Weights of a small self-supervised image encoder: 6.42M parameters, muon at rate 0.0081.
Rows from block 3, named by matrix and row number. Rows with one number belong to one attention dimension. Each number is 200 + 20 x the weight over its row's rms, rounded and kept within 0 to 999. All counts start at 0. After the name is the row's rms in percent of the matrix's.
# v: attention query, key and value (stacked) (model.blocks.3.attn.qkv.weight, 768x256, the v third), inputs 0-85
# proj: attention output (model.blocks.3.attn.proj.weight, 256x256, transposed), outputs 0-85
v.207,106,204,228,174,202,194,207,212,217,202,204,201,192,163,197,211,188,213,203,214,207,225,204,175,236,223,184,195,233,170,194,168,167,188,207,182,195,190,232,175,246,185,205,203,199,216,202,174,192,183,204,242,206,171,190,223,222,217,189,202,170,198,192,203,194,165,199,196,174,196,179,189,204,227,225,163,257,205,223,208,186,193,181,176,180,190,185
proj.207,101,196,206,218,231,215,190,192,201,217,174,228,203,218,206,219,151,181,226,208,218,233,191,190,153,166,211,218,182,177,198,201,264,172,201,250,189,186,191,218,217,189,207,188,214,188,182,206,204,224,211,172,203,200,170,209,202,214,211,212,227,171,195,206,184,201,236,193,220,219,196,225,213,175,193,183,206,195,207,186,191,174,201,201,193,209,181
v.208,108,217,203,177,180,206,215,202,261,209,235,204,210,194,184,216,166,196,211,237,217,217,205,198,215,245,186,177,195,229,227,224,212,184,168,216,201,216,192,210,213,194,202,224,205,250,209,176,176,244,185,230,203,200,216,218,200,178,200,181,193,222,212,204,202,201,223,185,191,228,195,206,199,200,211,217,180,201,214,203,191,211,211,232,212,201,187
proj.208,107,189,189,168,217,180,210,191,205,204,184,188,183,185,225,205,202,226,184,210,169,220,211,181,206,177,206,168,192,211,192,228,197,191,174,199,222,229,208,214,257,210,189,191,192,177,201,217,179,225,216,188,191,247,182,216,218,211,185,224,235,202,184,193,189,231,198,202,195,208,190,199,196,196,186,215,222,221,196,212,198,199,189,211,189,188,205
v.209,114,189,222,223,199,168,196,201,173,198,175,207,182,216,203,215,219,210,193,160,169,193,211,195,209,215,155,180,196,204,213,194,222,223,223,158,203,202,204,206,244,196,209,222,242,180,183,215,192,200,224,221,176,204,165,216,190,187,200,188,205,207,203,185,211,158,205,215,202,183,190,180,216,176,164,144,230,187,214,203,203,210,198,182,203,226,201
proj.209,110,210,189,172,223,224,182,209,191,186,192,212,211,214,199,201,210,170,160,217,241,225,167,193,183,208,217,199,188,195,186,198,179,191,207,212,199,203,198,210,168,203,227,172,189,177,189,212,211,186,219,192,208,212,240,192,205,198,191,225,186,207,234,173,180,234,200,202,190,220,205,230,193,219,233,242,182,197,211,202,186,199,167,234,226,161,189
v.210,108,206,229,216,184,216,183,189,203,188,180,214,194,210,215,193,213,220,193,185,190,191,228,186,210,257,213,192,212,190,210,210,199,210,211,200,218,190,204,214,213,185,183,210,174,193,186,199,178,196,212,246,174,188,224,207,225,221,190,190,188,219,194,179,178,212,219,178,244,204,136,165,178,227,221,218,210,193,198,202,180,210,187,210,189,229,180
proj.210,113,170,185,197,225,213,200,196,213,211,186,217,184,213,220,200,192,173,203,227,202,230,207,228,161,206,189,195,206,187,221,192,163,151,197,219,187,197,171,211,209,202,195,205,218,232,189,220,183,214,217,173,219,223,191,220,180,201,207,213,176,193,207,203,176,178,205,225,203,228,200,161,192,172,206,210,200,236,201,224,178,176,202,207,210,181,212
v.211,102,167,197,190,213,201,191,240,205,173,205,207,207,177,176,237,183,183,180,198,222,222,217,208,169,204,211,188,172,218,213,178,216,150,226,187,200,187,199,209,220,182,207,212,201,189,195,196,194,200,197,197,215,210,224,201,193,186,198,212,215,208,192,202,252,186,200,220,192,216,182,202,227,216,215,169,166,206,172,202,179,205,218,245,186,203,173
proj.211,100,199,223,192,177,195,196,196,223,238,178,195,228,215,187,193,189,168,240,211,191,177,210,187,199,185,227,197,220,193,171,208,175,217,177,196,211,187,204,180,192,223,189,203,196,230,229,157,199,215,195,191,203,175,202,206,230,226,222,218,175,190,184,194,194,226,189,166,207,187,202,205,203,163,205,214,224,208,223,215,224,159,205,172,180,198,218
v.212,098,187,193,222,182,215,174,187,221,246,170,230,180,158,188,219,194,171,204,207,193,192,191,160,201,229,192,202,188,189,204,200,172,205,187,186,211,204,161,200,171,227,206,216,194,228,218,219,211,161,190,184,176,181,217,196,182,199,222,244,188,208,206,247,234,214,204,208,202,175,214,167,200,188,181,207,193,225,168,216,189,233,193,195,213,196,220
proj.212,101,179,225,169,239,219,196,193,190,190,233,172,209,241,214,205,206,212,205,213,206,200,204,219,189,202,229,222,195,263,215,212,216,186,211,200,147,176,188,244,179,190,227,210,210,188,178,180,177,181,200,203,206,178,191,219,205,190,212,224,176,188,181,175,214,218,164,200,191,182,220,214,217,195,233,169,180,213,234,210,210,158,190,184,195,202,186
v.213,100,207,194,192,214,202,225,241,208,217,230,185,215,182,204,226,241,204,216,204,180,194,179,220,216,227,186,225,217,196,220,210,217,230,198,188,190,199,218,240,162,199,187,220,216,233,209,207,191,206,209,187,196,204,181,204,199,173,199,166,195,190,210,213,209,185,195,229,217,199,183,171,183,214,211,216,218,195,199,206,189,169,203,200,189,203,212
proj.213,097,198,178,193,192,174,223,206,187,185,180,185,183,211,199,162,156,227,219,201,190,205,202,202,190,164,215,182,212,163,183,175,203,232,213,188,218,212,211,194,200,202,230,210,205,168,194,235,186,203,190,222,182,191,183,202,198,231,231,200,198,205,209,185,221,212,211,195,155,205,178,213,219,211,210,207,178,224,206,178,212,181,189,182,222,191,230
v.214,095,205,224,184,158,194,192,173,184,195,235,220,211,195,250,208,220,210,237,176,185,206,222,207,223,191,182,195,181,226,191,214,229,184,170,213,189,212,201,191,217,210,191,185,204,207,214,210,179,213,193,208,198,216,180,214,195,193,191,203,193,188,174,202,213,187,209,196,203,227,175,206,201,200,222,215,229,209,215,208,186,234,225,159,201,194,177
proj.214,098,209,170,200,211,162,203,201,230,199,208,201,222,202,200,170,189,229,203,208,226,222,188,193,195,161,209,225,216,204,214,191,201,228,202,182,210,222,234,188,209,188,220,194,203,220,185,250,223,207,210,183,217,217,203,197,218,200,191,201,217,206,202,208,197,206,220,196,200,207,183,214,219,217,157,223,221,203,154,189,192,187,188,198,227,189,229